config.yaml
image_size: 48
encoder_depths: [4, 7, 4]
text_encoder_norm_position: "pre"
precondition_frequency: 16
weight_decay: 0.04
Rows from block 8 of the image encoder of a small contrastive image-text model, named by matrix and row number. Rows with one number belong to one channel. Each number is 500 + 50 x the weight over its row's rms, rounded and kept within 0 to 999. All counts start at 0. Numbers have three digits each.
After each channel's rows are labels from the 100 images, of 14848, where the channel reaches its highest value: "strongest on" is what is common among them; "colour at peak" is the nearest of a few named colours to the mean colour under the peak. Only what is clearly more common there than usual is listed. The data: drawn branching plants. In brackets: how many of the 100.
# convs0: first 3x3 conv (encoder.blocks.8.convs.0.weight, 64x64x3x3, each kernel summed), inputs 0-63
# convs1: second 3x3 conv (encoder.blocks.8.convs.1.weight, 64x64x3x3, transposed, each kernel summed), outputs 0-63

convs0.0:497467457488422528536492532459554509488415528480533460441430375535495461438506474470429537406498475389520564445446601485438544571482535443525540489470401526490476448487584556446503501499531441
convs1.0:511442542468470448564495427476495541497551552496451406557433516542538464461474472528507590586509458466482507543421519449532465594570463496446569467544491501486403485489521449440532404422621500
strongest on: drooping (53); leaning left (47)
colour at peak: pink (31)

convs0.28:465397487455474541509570424445609534471529494642448491536438438509497488399460500518482493519524448534465516487480624529427489423522544489543547515578508470464436565447509468501446484557510545
convs1.28:455538525499452495542544511405445490540462555370484495483553378575476590465495367560502472514502478450461481583464498557528482549577544539503542512542530487554464583472474504482524452546459570
strongest on: leaning right (81)
colour at peak: white (49)

convs0.48:522503439494497493547440521434511409441444464549512446508509360471570465532571476546459505480463532563514498451447514481528441456507515476486371440479418404454502518497404535475477392554499463
convs1.48:436490385476507505470477447514484491493438403589487466509570530484576492586539446401527476510442584486511496493465502443477444562501418534461471524466493526520466479416474437612422444545479579
strongest on: drooping (90); two-way forks (70)
colour at peak: white (46)

convs0.9:538424586433566527497481489389488468499495475563424445474482432485542503542446421578388501444506524471500492512422449588541434444547571483476541478494544528507497499509388420472482457513572515
convs1.9:536499511507498520501518497495502476506511486501571528519529442483476535526466534537479532446501605548644445419496472587587478498492395551450474464536521480466416410514375495466393479579467554
strongest on: leaning right (65); night (53)
colour at peak: brown (52)

convs0.61:511539550489489498519512442449521439454514565510488509500453553466510472526479473426456560431448458388539473445561509491464558445406507352515604499427491484510480528554568469464564441500455607
convs1.61:508473463505497464516496629495447502445541590388458500507513465488542530409498428429535547515439459430435517550565593473543521594545484400548478473476532467499550473453435522495538425458521444
strongest on: drooping (77); autumn leaves (46)
colour at peak: white (34)

convs0.44:425460498469443414443533405399536457504419554558395448462487515546484437481407453518486459532444506544530444424471478562486490499400439474413532434489499472460605471488490526468511500512487467
convs1.44:524423464498511543490526500503529555491483558526461533564596544475394498387546539447448500436525556513577396558517584503565485582520469442533520526534534539513592512479463581519504510618504475
strongest on: drooping (91); two-way forks (91)
colour at peak: white (41)